Weights of a small masked spectrogram model: 8.55M parameters, encoder arch vit.
Rows from block 9 of the encoder of a small masked spectrogram model, named by matrix and row number. Rows with one number belong to one neuron. Each number is 128 + 32 x the weight over its row's rms, rounded and kept within 0 to 255. All counts start at 0. Numbers have three digits each.
After each neuron's rows are labels from the 100 clips, of 14976, where the neuron reaches its largest size: "strongest on" is what is common among them. Only what is clearly more common there than usual is listed. The data: synthetic speech, music and everyday sounds put through simulated rooms and audio effects.
# gate: MLP gate (encoder.blocks.9.mlp.gate.weight, 512x192), inputs 96-191
# fc1: MLP up (encoder.blocks.9.mlp.fc1.weight, 512x192), inputs 96-191
# fc2: MLP down (encoder.blocks.9.mlp.fc2.weight, 192x512, transposed), outputs 96-191

gate.342:133113147109157117134136166127129127083122145169167158167169162112137107186151064123191129102110142117114142087148149132159133122186079100106145157157222181162079155164105144111115126163097087105062188146207149097132128152164113132122177106120086134133131153168099113143111107137145116110
fc1.342:130146069070111127076155164159102178108136137142141144129101179137155095109084146107118157146091119113115111156133080135072025116094146115134139142134146162042112149203111117109132078115129124161144074127140115154112112075135048112151099180126114135127177137166127151098144180193159050144
fc2.342:060167131116150121152086130107156141220131197113121132162167119134164123059121156110098117168189109157114124105097123076102062185130184122112111127116170112190130169123169070113110109133104105185180077194130156161180149119141110155134119124116128099127135110101162110190138180123152095125
strongest on: ring modulation

gate.266:109099226127054151149125099134114115129145153100079172145138134161137169120137137120070095099131146100108132148148158142181156176111075102082069182070089065098145126144145160107072182190145100137136114181111141180115136175059166111156076129152102096161093142085141104135116081170096167132
fc1.266:068115194151121121158143120174115132130128153109120165091166142105158103182143119106055106136111150112113101160100061094117193154169087099150119118080106127128127106196193201118132143130133155135096147111171114115157113212111131121146144114120137130145107085100124150112146115107100106127
fc2.266:064089103084125134090113168122117122147148107124114102112142171106118137114083141141132143113123135108096132197225112115083108144167071080111179135109101156109104077166187132126115126173135163086091162128099130085162123154111111136123144165074167171124134155179159089128119096165114071114
strongest on: drums; reversed

gate.311:117172132146162121177135128115116180123112119117170122152099190128155171116129137159096101136063114152149128153182106122167149121077087089075116110151091169150109120107094129094091097168143122144098126149153201160087107084164113120156181119122163093124111119098168101132063163148100135086
fc1.311:150068088181166104078169138093130130152121118136125113070122095169161095162144084163143108066178141133141108141155097142083094100140156133122154138058132140123104125098160118173118132118084189085114171105093157154094151115128095111162150161117111134145135095159102122131135190166128062094
fc2.311:142139147147096142135145096142150161120095110107165095138104105155170159161184159174123104117102108140149097108139059100161122079086111124127111068181111119147184168118116154141178181122148133120128121157130102083131119065156099132125147142111123075092156116084088158187135086073127087133
strongest on: long reverberation; reverberation time: 1.2 to 2.4 s; telephone band

gate.280:153187171110149079166127133144125162132109109111111079155069158145136151167134146043073072131138168115076153046087144125135100116115144063071112135164109088122177143187098132084100111186143112152101182107152136115104156145199139100121123119146142118147144170120104179079116129143110162141
fc1.280:154157134053141091132144147106095146151112115134145116114101177077128123148102126136110147167090169166122186099121148081160124140142163102096133091107097118151117172145056150109152129131194114168087139108128138115093120147163133170121144124103145122091179160160057133090078118101081128186
fc2.280:173127165151101134151123085143129127120145039160080172084097084123104155180091118147071137124189129099158122162086146149135127119103092157147089129136162097133181165115091091166145110105114108119123142118120092154135151181117169151087165088105118123106103218213135156117152070155151169139
strongest on: wah; band

gate.320:174119129052100092102126096139117089149151156127147151097113144117118186103129181092133170181192096118152114139096113072158138118159167062116128129145068112091143182110106084051086178177182100142119082143169186114169144118089129102076147122088112104164148147126125128168108151120153130133
fc1.320:143115155112113061085187116126119147074157110109194124089140097122073124103062175097096169105159120183164133119103107127090086082129146130130074121158128115111133149112146128104122143154164089143102091179174131180188113103105133084096114130112115162125141097132072172126103160062098087166
fc2.320:140141168141127079141110116137151083186140138162104176132142093101181118130155104141078159169196119139173144131063124092143164118151159123169138085124064136099151185146151056150130166071140156169080076165125114201179085087126095138135190092081150040092105096077112124142137197092151172128
strongest on: speech; long reverberation; bit reduction

gate.242:155144143163139127120135114132161134157136113123121043162103184153149081142175134072117116179073123125165109103147122115134105115119104075091120171129146088169129095155142172100103150181108133084133114129177154114071153133069140181097146145133110065151086125115201167199082073113102169147
fc1.242:158106132111109151129150126103141107118186127133152138196149110128142121104146109165163141175135126122143103121127202126171157192085074152126155144065157129119056129067066144156158130116129126106152073155080123114089181163108144184087075136122137120134100057120132109119097109174096100191
fc2.242:157179127162075139149141070092152132158167063177096163133178132211164170118136137164119100155130085139149100134148189139144043100119075179129139128142105156147120093062073108134124130179130103122141146201120137124097135116146161177150122145161185202110095136172139067167116146112140183147
strongest on: everyday sound; dry

gate.416:128115174101146079079117147074089177062156086134147145128123207146173085116097116126089095131139125112104102120142172116097082116156088096084091195164114106146108135166150173105088125189114107107120098149190199105074172129142092052127112158105182131168146127164120149193096119152106136131
fc1.416:122110144124089101115112111208101150075056024161129121120097195182154131171097160137080097147133066027160098127094141103111085119122121089121104150139140100117098104110117171083091105129111126125134154113164128095085165131127148127094153118151075152142151183128086119175220083147195125109
fc2.416:119158172137172102107125099126122127172114202106120139124175129070130104126111144156091155159146106112160151124082135091098181110182172148125107192157119113132125119121174076164134176154133143150099040128129103140121053157126082113119160068103158067073124097190169153146149188129128104093
strongest on: everyday sound

gate.464:062111122127134112133128143194110160104100123071141108093160188089150108142078184101146078177148103075126111107156112101123113152117128073088101201145172111096095133103126137094054117172158110105128140167166173128098125108160170115123096136116097094213131143115120143121156072151155134126
fc1.464:167137088101087170133118135107153094173167112178057144179080093099067187153158124098107185146151140149118141110109125068150135109145137068104140085099136160184135151095122095089124143146104170184169138080083116141179104117078104184111134100149128096122118137080174156100118116138125140099
fc2.464:133138171145115103182169091128146072189127167111120175126158082112167116097197115132119157136218125091146131119085186122131155139176103094127144141082104099141137147106175049152078153181080105131112071114168128155143146147094099143110158135099103099144101058118159070150114154102158167165
strongest on: wah; drums; number of effects: 3 or more

gate.66:062117144111104146150139119135076062134166126079153124120152158149088156094142164093168083150144140089082114142132178129123138160150084087135156166161084096067153114118116109114065179176134146113106101122162171158116133154068157083102126099144166157219093110097105122117161122141139185147
fc1.66:038065152158157110098115117103161151102106130095098034135130068116031115160104117121174193102092107138144129108178118099152115113113109148132174136167130072212121166167138149120121086111148167116132154081157136120143129116118151112099165136123140120159123203098178150136145117149159107113
fc2.66:134104100202126127151109125094107117112104115097149099138138126203123132116098170102173106087175102132148120087136143159108112132125150097104131119122110118145146142092132152120128130094131186102144183169064123192130128105158100143162104115156141141139114143124084073120166180056144102135
strongest on: long reverberation; dropouts; speech

gate.475:168124105070140060121086138139106073157136175142169081105108199063139168133131111113118090154152129149102129134150091141131140112152093101036108096144089132103078115129117077077103107192133112104148112143145157157153103104092178107085131153096076143136130117068128108147083136117162191077
fc1.475:124109111116180168136057129198114128127165187139125124108118160092153115158136107094088102137172132148066108146141120191142165161127079149117126122080100091167065094135124126132164028130092129106213161124127141106157154169135158181082114152134079113102140152097160101146113083170133155046
fc2.475:045121127124153186120087117137147130108151099137125096149157137145132124107068143120116091105120133125118101166163087099108163130078107201147122165143138124171169117135103079161162117091094068123170144151128101088122179082148101091158136151145149092099150213199201096157103088172097124052
strongest on: band

gate.73:065132192149141091194179146136102153077117038120187121108124141114112142070115095165096112144102158090117151118128096129102127116078152089084112105151140094131096112103139121121066117168121160104075110108175154130079120068090110101128138139102097123175114088132230116154149152080182140157
fc1.73:189158119096107157081104086107154095139127205154066148203164145108220174160133134090168140119146089135115101130146194083127128124144145136128110186103131172105098162131110138105126191157121066084147142169132143089144166146097154125133088108110102140138159130103118103154112149152100150081
fc2.73:140085190115146141120151136144168118079135139122155093118107160117135163102199081131130132178104133108127131122101104115139135131089109110104077099105091160134088103108059138108138102255137084136119102115149158117128119078096100147131130148122092135109167111117162085167104170064127152134
strongest on: long reverberation; drums; reverberation time: 1.2 to 2.4 s

gate.168:153117166134132165103141118140119106161146129137118124149097150122116106132203123131135131107153124106138131100171157145108156158152054074135147144137167077094122089095064117107126172157112148121097118127187163130104152164122112129092115114110121140143101165151091134171080094145114178179
fc1.168:111101099142168083118128128080120097142117147112139174092149136153152157114138092147121112134087136173135175148096170103176069106162118122097102099151143235127070113127142129115115090130130120169140131158095120153143072138108134105133125082147143206121185043180148108111097143092156076098
fc2.168:135114141121131034111187148142101100137112104140171126102117121082097139131130121106142187141080152129133218094156154147159139117138132099095155126162116135188102151151129122111052159200162106109064144091145124100129088093134166146053168121113115116155113173198160147081143072118132108196
strongest on: band; dry; tremolo

gate.26:123092135132158179099195093161109097149154130121089151126114102110138148117114138054105129160129176156106201106097163093135132124076063139098102231131114151171128118088124149113116138127113084182150084145116085188099091132162116172138100103173170134123168171149108113124125173205109139101
fc1.26:114096139137131119132161079108117093173105182151130136124145100081087135124098099144146160193134069118160136157153098126143153143137170131125118135074060115106106168105097047138133107136162073180152059096115157206130136088144146140177174126134097108137106143049139106118130136143141128133
fc2.26:114150138155182225097125191091116139145155101063093108143110133145089105103061144105138138076134171141101128127101156134128122119157144153145143182189182156131117113138202168121180108109090146129147122123115108146109101189158097177139065128133167107142154132204103162155137197172141092121
strongest on: speech; dry

gate.402:078105117123133133099150133152093115127105137097189153133124210086113129089158169075111131118098160114165149141101159127116108171084125085104128162158089144117169110131123142085081134164127105138080120127139139155048116105128126137120191120138170126147111118116102148184125160128097133215
fc1.402:110178116103158157168150201118136086135150157114158106152092128113137138147155138079089134109161178100075164128144088054088116142109128135143162210197089113125161140164124088098138133121077150089109159071145094117066137041125100136099142126139159121123158114103133182129122113119118118153
fc2.402:145080151182113124148171107168114108154089090109098193148141166182106114109160129097139130154121138170165172104143142160130172113153133139120197139118038125121130102146123115123131136117080103170115115137128132132184123138161102074175144110176127095114100190150101108092160122083124202137
strongest on: drums; bit reduction

gate.221:062100099036166074116124108113092109156182099148128145125153128041131107117114105146110107149156103110101124160132118123060104128110119099102131150137135053130102079173151061133098117162144118096108141091156154094126138140129141114120124176059153130154174090074157098120096144123147145105
fc1.221:126188199157113120167186153107168126104115152186131199133101153164155125136179068148100081133119157083104147131150120118133126167126068132138063166167138166117126149092121129131134095132133109075092122124175138127038136119146091069163112088161126116129105141212173152116109150094143143171
fc2.221:121121082144081151088139156126090099132105136144126208085112170123128137160116094149168172150156179095135199161167084139154152162211086090124196124177152122102103129137092108109132110121141135105124153102130145114142098109108134132146154066177124145183078187113095102130141130172157111158
strongest on: dry; everyday sound

gate.24:135099147149171072122161103088103129166183126138152069135108129091056118105123169119097088144131137157096129121167134103079118141136127098090093164191075083151110138107152105082084190171139134098131149128105184125158112101163109084104137123107165141113131119128162149174040158125142117096
fc1.24:114106151129128158117173118144105125131100099198132112173100105158112168148082108099026103103177137100114121106093183140137151136118113133145108164103143091117080119138097035134121189139125139129171168163122081192109164123190108171171143143164085144154135075061106106094167155160115127111
fc2.24:156095142108129085149094144102128119192130145114112118142113104138068117092221178154107140155129112133132163084170135115099140115177155123129170107169112052102175097140169074125079147135131108182138083071134207094127121084135120055118152111098124057094093133111136153091138119104147147126
strongest on: long reverberation; drums; reverberation time: 1.2 to 2.4 s; dropouts

gate.248:200056184161144104131112122153131094149101152076117071180121120185123122154095115117138169118131111142147118149114073118126142081126208100132176120108112140127160149170169183110108089164131103120144106098101180053165154163069122134108087125100118088135149166141161175144129148085155164125
fc1.248:120179042095110152144089120078112136186151119170122177085132113086155113166106098171111168129163160122135129138147121137149140136173096145100142089093151114103142134124157089156123143127130165157133139133101129168120117127111156163148122143122105083134086073095114136078125163159132102132
fc2.248:158073201190156082077164087122135149097086144125168123162156146168148107156171126163125131109087114140160151105163108092161148086134101088067128121122093163146149169128092152174071167255123116116102090110141183100076128133173089060115165137134115140141151116170138147137067121099114082179
strongest on: everyday sound

gate.427:163133163138108162126158106128095119129160142097087172093145142121190151176138137161141127136168140107117085163141152092100144145153107109084080161082102097085094100080137152131106141160118057135136105112116160140119126152055112120137095104110101157141142145165179093154119198171131171121
fc1.427:152099185132142158121097135127132081155198127117082159083126117085186115159133131124141162142231172115111138203160077064096137147124109130125123169139135110111157124104155152182161150125107118103131116099097115133138134118071117132143121091064091101139135189206146108146106156143100157102
fc2.427:108091120185149146069127169112155146117103142141158123166138128185078112102108113157140163136086114107139170102160141161171117140173121102131174118141086189110103156173129167151178144083161174093131117148137131187109100123108097151151112150194159118129110143132105124083130146066161112191
strongest on: reversed; drums; dry

gate.171:102122138169133164123068170139093137145139109127166132168146165159129139141112153058053131093149120144196111107131173067089115108160106058113040163102150173160135176163158163033056148197177129099143133178130182132108136165116117093144138135075173120147132093168101162137070149082077124140
fc1.171:209079109078060175161096185119147130146102163168097091133115184081075177118153171110115162139139117096136124162156155093145136177135078122126056103112135118103144159166125121060118210138094135155127088137108143091213128169108143124075135166078083135103126185108110099122137090140103172104
fc2.171:188124171089107087160138139108204149192128123088078083170169084105107123145178089101157164124114129102110110076167159129126089171180140123113167156121165072090142111141191132198080121204076133118142122131130174073154139154078137169074156191125124131152088092117158132075150020149132143139
strongest on: everyday sound

gate.370:136137142115110092106136118078140053100149111139157175117136135146097094082193105142136142147137159124075153099100198137108166158069131117114135112137080180158145134163121169121108173156128122132065103103204148043121158129092080054124082120127179119179106097110118173219119121083130137201
fc1.370:130101117154161102112162129085132094107135155104136161081119126216154110108171138129098166171109186114120209141092108110100140122110117154120137139181106106124160142198124152128152111132158089126092109097124116127105139077167107080165111140169198091119124102145135140118084196049071144165
fc2.370:145094145119143077094120108122116076143098157126187087194148125123060157145115089122100085145092121133140134111124145110145135170129168144147140139119058174096057148106040093125154122046161123165157112133152089120099150167190133130072110100154108191117151146109085105172150122160160138148
strongest on: ring modulation; bit reduction

gate.68:080116132125074135124106144119061048157136109167103204115083142119163148118104165121105169081173130123155159117090178116170124140178134095099159138109109130151126125118095102103077135188090154146111104191136162144180067091049068139134152105077108065147115108155110093131132118140127117084
fc1.68:112143139159172065043157157123129067137108192108122116093121101191075120159192174098110167153156178145150155073115145119071139110147103093098138126152124106152140099109122122148130147152116175117132104085171132109093139053104080119156155086163176095139146162190125131124133169119127124116
fc2.68:155140141134069159132130109096127135121107070216122180103103123117164140141125169137076182104186162139189113132121117120144129125120125124124121112081103170178118174060087151106112159085063147113098170117177139120119162109131106130126138132084090093151087143144132136179132112143117094136
strongest on: speech

gate.119:132147141117165077089166122057171132060129152115134120147113105165186131144093106117116169097125115140092157121170149091146136054093117110028099105144129141150092164108122159132082098193123099150094137144215195140085148083129129088086122125147147130165142146145166184153070058135150093132
fc1.119:152116102110153072093134129125158098076107203175106152097177123160179104126159070147147155089112073148123092196175128126146135089101138135139100080109142181090067138150139124138127143133131132049113100153129168108153122113117135088109145172089149149113173095134149123128092149100146150081
fc2.119:139142086107176076104132149089195088134138203135095126174180082090173111139171073121178171137116096135110178115130157135154164124136134158098140099113131139130090125161162114180170141159152150079113088150127092084165066170065129164101147114133178087094158082158187137084115136089154150112
strongest on: everyday sound

gate.200:157124089056138150104130123104085107154097130108139127130076144158126145117158180133131122125165104136192110132131144141100134126090126140100046073160136091159172132111050162121089182151125066148127093115147157151144181086108136109079120207121141126146112201076083174191115079109135189142
fc1.200:158161116086085103093108102109148129147127063109154083216182086173094110103132180158074163130092116088120098122113196147098101112112187127147141131108122101131127120143153089152113159133112114103125075162177124103090153149084086138084093180104176130143119057162137096194152116094129144194
fc2.200:078089094136188166090134143129140192175110125134105111147095138073148061139074124148149080048102148083119111155096098136100147135119135094131125158107202081117151087177106092136108158187112143133079138114121146124091180151135132133102144197153154172163156100153173136122126064175144122121
strongest on: wah

gate.319:155151174142096065074089101129120093110147172147179088152159111154148119110203138128099146088106159139141134137172091138102166061110086119118086116105086103129160094117102154128069180164129115072093095083158126076092123154144155105114135140094125112145071099076149114169110044132078165164
fc1.319:134100155164097176115116104119078108150103102154103112163118134081099211147091083141074104095164114083202138105140135099153133112125141141140113166183092110115122138103081077133115142134141099139154117139095119195080111160156110116148140098111147189143178201168099061154128119134139118123
fc2.319:140120032118115176103112129121178179099087123164112083125125137186177101149193117156163160097103140097161121126131123170157070158095081114116156097147139117118146127169103151156150125202123178075111170111136167065112148158117167132177141203167100142138105124129112081064127102075108073162
strongest on: everyday sound

gate.145:136132156184147121136118128146121143151095165100101107157120112196106123089201164095125082074119174117094162037107123162134102142123154121121100156134194059113141090118117078115083118157069124144124132043140117131103160124146126090121096163167096110183105131157178146124156140148154109129
fc1.145:169127193109122179165140082160110087138154194101101110141139139094146108151169097153139188138150116102138113147117185128148144145144148133139132138045115093130138161195150110140139097136142081162123083110133124095106176169053165165111103147108137077102129133113158152099117100138150151175
fc2.145:200113139206141068136152146110184145107141108166144128080163098182154140186191123138113085102090116115118109142134135174162174085171104148133121133130157108111116103109118099141137172107096172061126174078127127117058162160194113077125188147140109140142113088185159090082124116109129170128
strongest on: band; wah

gate.238:093121041080068159088158136120110135115104135224170150082118096070118116134102139087170184111125124183160139157198163136112122088154055131119085093113148170134142169106095139136114180122121177097134136128124128129115099112139122132116149158116119184164103166176146162093119102170099111150
fc1.238:165167113139071152127134138113136136134077051080170118157089178127171167189109155132154123109083128105131133125119199120161108154099154138095181134143082131120092129114087178118140139148082162138128142131141119049089094140123142158064132118150108208125143184163082100156154089101185114169
fc2.238:075132130146172124106106141139162134133137166162103158126170117108103115060082093076103151159138124154106168141083123131119127096116114121103111109137151169122109154172182087115152123107145095124162097187136067238203088166134123132186119119139138102128125081137126083089111216082114182100
strongest on: ring modulation; bit reduction

gate.47:098192138128153157128201135133121173110123084087133153152120108190164189139139118125087100076135183097136143097108137126146099120099139124049129175121134097145116119111129174159093149163111094118115210106143146138099175127126156071171159109181133158169152107096177110082121119185107078132
fc1.47:108151182160082079147073094139133105116108162136156141116130150188191087056125128131107070153140078141121102133110149091122141124153137127186052125094068156105137124109137150103111116118142115094123056156159114146100075135135123099127085174112104138140109064121117114199130179104114151129
fc2.47:148162104055136091119135149137124063188143123091166138114183115078170119109166153083099173151210113145121146172155173076101116110106141116099124120138100190117137154124212106149049197162120147066106097137132105113161097123086131161113150134053127083149119060102139138136127135098105133142
strongest on: band

gate.199:127132123195157114123101135089147094152131106136144096171148096160083177115128144110067093084124121099163137144161107125106153106167115127113071158103116132087082096098121114137082180147127129049134150194108147132112109143157142108127160204091146137169143077135164076103140139142116134020
fc1.199:105134088137192131152126128127087106193130077122119161141149145128093035059162157142139083187153146132109143073054127189089158151149197124138174097119102099086151122118169058115132105139119115173085071118139138137166106163116079124111100190115128089129121066155107134177148162124174152159
fc2.199:068139114168140189157118136134165180094150097156099124075121150161178101086099131125144115105106145127121112140086057130136153084095145139112169162180165086112125138139186064085150132135091096154114108156150182140167127078148126088166139131170146074159102138100199116144109135128158149087
strongest on: band

gate.51:090116124103144079142142114125073149122128081117152120099133151076087175110123143166157153156140102090156112112086125115111076163097161129114078128180126109110074142118119077107106127135167098123105087164124138124168110059112103109126135134059115155101175117156151099133142240096172086178
fc1.51:103107117092101115184175082126146105136122112141089120113142137163119162097100163088105108183136114126109123135121164117133158145138091123108138131067102075110128156109112109104107089132173081157160159070123130125089188123153182160157157147153115118124104169132112128050137099209100143080
fc2.51:162147117121152149122125145166129168091159110125153120089092122043189136142150142075151157082111114163148156131121094104125140081068125113097084099153149164168140116084111170091069182168125116137070132152107108118111054058121106162118137126088119080108161094157132148125113172094093110138
strongest on: long reverberation; reverberation time: 1.2 to 2.4 s; distortion

gate.445:118100115162142093072124130127096141120156157138145110100114118101124075121148116101187140051126229186115150114122081123082174075136102108046188139093141137163139127135162137116094191173101164083096125112098146130096152078151117130143133106105175094156140135171132168145033138146096175111
fc1.445:073131175155144187070086110145115128111115144114121171148160134127094146071140090129144165105149134110106183105178109098141140079157152137130070135139141151163146138155165169157118120134130087116106096105155122096142101171072119107223167115102116118137129133141169116121127075064093120129
fc2.445:166144170149166029082125146114147113086108182141140166166170139168131125103186068110170113131072171141090161089126159137153169090148130106071142142111108179162092078093122160167184143112091165109117108153153127151087084148137102129138135083166153126161142063176116102132110155127121149135
strongest on: dry

gate.203:136146191138130103157191126112134034147087131167114135169099126197142132175085099117095125141146146104094162129138182121084183146140115085071121160186115046087124164118097158127090153167112135141093128175193138140179094151116101077119118131144068103153112152139085098138128184123190144069
fc1.203:122164028128137084162150102138122164128118119097171113121144141094140118096111117131153125163081134136163145083095098128142118135133149118121187118168152164119113124138112067154138110094123133130094124101079104120134140099163165180097152109164143174125074083097150142096133099141116110186
fc2.203:085113102106121124073148100106111068164083187168163092158152127192059122093082087152119132169167138103105131136125186173109158199167111109102156132126108130111077112189115102158142123121186139081154148142143145157123159203133109110164114146180124165152093180072164094117101154139141144135
strongest on: reversed; drums

gate.161:129091220151082088106087150137145096133135117174117148116113110118092154130165133126180098096145141157126134115155154099127141151152133091122127098146098119126117156069093104103108154156153166088132178151131143158136104146077135050108119079112116159156127134136107112156111201114135117127
fc1.161:100049143187112135116128136137121109063112125131161159130076111155126164136122119125074198078135168180159150131078078128137161102112104123103110108074087161144175136130134138126117103131141114208095093126094125210125116108166075143145199103115147079112124146150128145094126168143092100103
fc2.161:113143101025124105143121146134131117189111108149130152130136137110150117088167132106131151147166160131132174133136118084166126167125137102104132058142163169139119137175125107125073197105146127131058125144177138117185168122164168190128187148055099130179113146068145085121135102127092158162
strongest on: reversed; wah

gate.23:134078159117149121100125176093136155080198167139108105107110152158147115112181134105096174157141144142114129096120087151157097146149108101100161189150142118086148183171211078103109109180136128092149093060144175104116138141149085105128110191104101043148128170161182155093098142173131119125
fc1.23:134136136215109073076098120089149101121107148128115134140159137163155162146137095120120140105094103162109126080080197118168163126151186142115124133149142127151102087130133150107128105134137125162132159114151141132114122202121162119170076059126193096122080146154127116152136166125067128144
fc2.23:159106200165156058121117148087132057161100118082122147128119141168147111143196163123127166176164157129147190099101124097157158101152182108136162114179141101153192153091118087131132102119123116205127098138116154129102124089176126135095142095173141052130092148151089169134157092097142175141
strongest on: band

gate.441:073176157162113094136129122123130123097116162122118170089133183108161133150179147116141120165105102123129102150137152124118079164116163128100101158125105137168134173084136115072101133140111092093131101126131166139089132070146165106147099170125112139141119168087186119163139131141180149131
fc1.441:142165088163060142149095149120118173178100119131140095147088113142125200199132152114083148107055126120237103094166096096110084079127164118085073122127169120170171191169158112093114180137137153140186130121094132187091147068136126145135116125127167104109114186146134168090139088110110113122
fc2.441:158112166121091121197112105084151061172145180084110074163124074110110137096206143130139120160208123135134117074124177089153097152164116154140113114140086109128154141110130088167143144170087113133220065149128137131161158126069116154073100164076141117051134106091130089153069098071140159156
strongest on: reversed; dry

gate.89:184153118084047107124110168116126121134166213089101106157090085154101175121169165115127126128120127137155105121148150092156110156141100102144086145173128087108151084068064140114089168173128110127142097120161134070101130144096146129119113110102140161149146144056112112123110143139104157188
fc1.89:156064118170108087133181105133079046155124120117110101137113149160089150158077142140138187085156122096148100083115153172171173105230109124158143093114080160107122148132135171110113100143199081108094139138167138108132144153095110126108122194060104149134162143142142142121164097090168095127
fc2.89:152149135113114135083118159087078128119102098103160133158110120143197119154149144109122101097139113173129119086153138097140093105111172105103147135157116174120125188182139185117084175173104169110151152120167205081127142132107103119088121118125124125188160123066093177176125043131158082145
strongest on: everyday sound

gate.177:158133076160081099131123144101109150159162103130165061116109126161061135131152164173192115122097118135132097149143125190171060146080119097111110055130123117095151112061082133108108172168170174121112104131112187119178126110135105110139143168092115143150114121149107086152115166099176098127
fc1.177:137153153193141074117143122154175205102067124144193111210159116090111131166152098145141084090067098109131128075118175153150137151081134089097112123126123128107079130114103081138142167137118142064112138152126116098147097127187110150129168115179158159106079121144093102104123101108108109197
fc2.177:027164143111157187126122175146154111120169096079079166189148147151153115068076142091079119119139134121099162147134156143138095107071118118113148172140156156142134150176199125094121118082108096081154081164163118169099101155095144132173081153096140087167164101139170145140114118141144160118
strongest on: ring modulation

gate.184:078184104101092163141113107152098155111120054139165171099096165099149169090085135118112105118158160117135173090107112142124100105093142106060052132129163126117150129102128131115107177175113114143123107189104117145122095171109122113089054151136096141172124093160111163132145074089139139151
fc1.184:111119060141112179100159131133098131194149113155113148111124087120145134122037180101115177067206171167114146151147155119171119139150081139141129171178211144160128167101161100144127156123163126020142132150123113146150122154120135182150136120079119119126095136184141128137121108168094083138
fc2.184:224095182145185177131136096114181131152193120059106117195142085124137185148177081151168144157137123084061134116156137106107122121110087177104118174113094119103153116141147160209163111109108104143156107157096109143150123094069068148143124128129163117103148130107166088102119133125143181091
strongest on: long reverberation; far; speech; reverberation time: 1.2 to 2.4 s

gate.120:143114154137148053066120090118132129163065147139119160157148117190142138102158126127105172126143130107128151120093114111123145104107167093096104147153112146120184157171126062128079152145159134142048087132107127142101146103171093122175147129186159093180080118103178137159156171169147130136
fc1.120:116133115115078173142133162169103117117099148094136141129141152111130177083115117095192132073109197112112166055099121125185176113150158105103176116143123204172123114097105096110121099134102121165160139151110086118121094163181115144137095055145138159150081158194105135149145107112119090216
fc2.120:149135131116081150106120102138120120080128077135171098145137168138147203142138155162131122081106073126107102145206131114074132075100088122097096095118090118164117091075080205109098126164123128090128209108129142081072109117144129114159134117084117205119151189164125106164118047132073111107
strongest on: drums; dry

gate.71:131160137119057127125161147153144097156091145187160180132150148118176092098132090097099141110075137084088132160125142123139154125083168057095149139058086147089156127147144123135104197160090124154101115116116146094095116103156098148153137176118071072197151070141152143122130129143127149107
fc1.71:161117198104109096104181120128101158137099073117156063106183064173078137105087106164140122145104111157192131074163181143131158098125127165118098116114115123153142110163162156139098178137117086081071141124136150105146144124112081129141106159102168099117118137142141132171145132104153197118
fc2.71:124069153119179138115081109122177159154175085112085057133049096106131095112101073160127090130156111108112110167061119067116176152065177141146156117110075111132122117114098175148124133140158154204144142097052098147156134183154161125094111094094135148102192158139153137139134140147153136081
strongest on: dry; everyday sound

gate.329:138100136133151119046106107099098099136140133134122120167170134165126208110140122140099160146133118164143146076140107148218128121110129157129113138132050159138127152073125075116085121169141082161112131164126181137142121116112106097151138115138141108155112101141200117204132153134110108083
fc1.329:176114069104211077110142166153109131143124161106104072084117103085084101177145114134136144096101163133080153147129013128106096071137169133152178084179177085081114118126128098127133117124142105151110128079115123084145111097200134097117166146076084128104175121178139136063113167130144128117
fc2.329:140188125121118140126129094137111063124163155149132222112147116150145116103098124098070166149189098104097118131074165154101172114174114177154131159114142131079098180150160098130132107102131098116192134137204103196148108148102117119131099071171107094127092118103118149121112160119142181115
strongest on: speech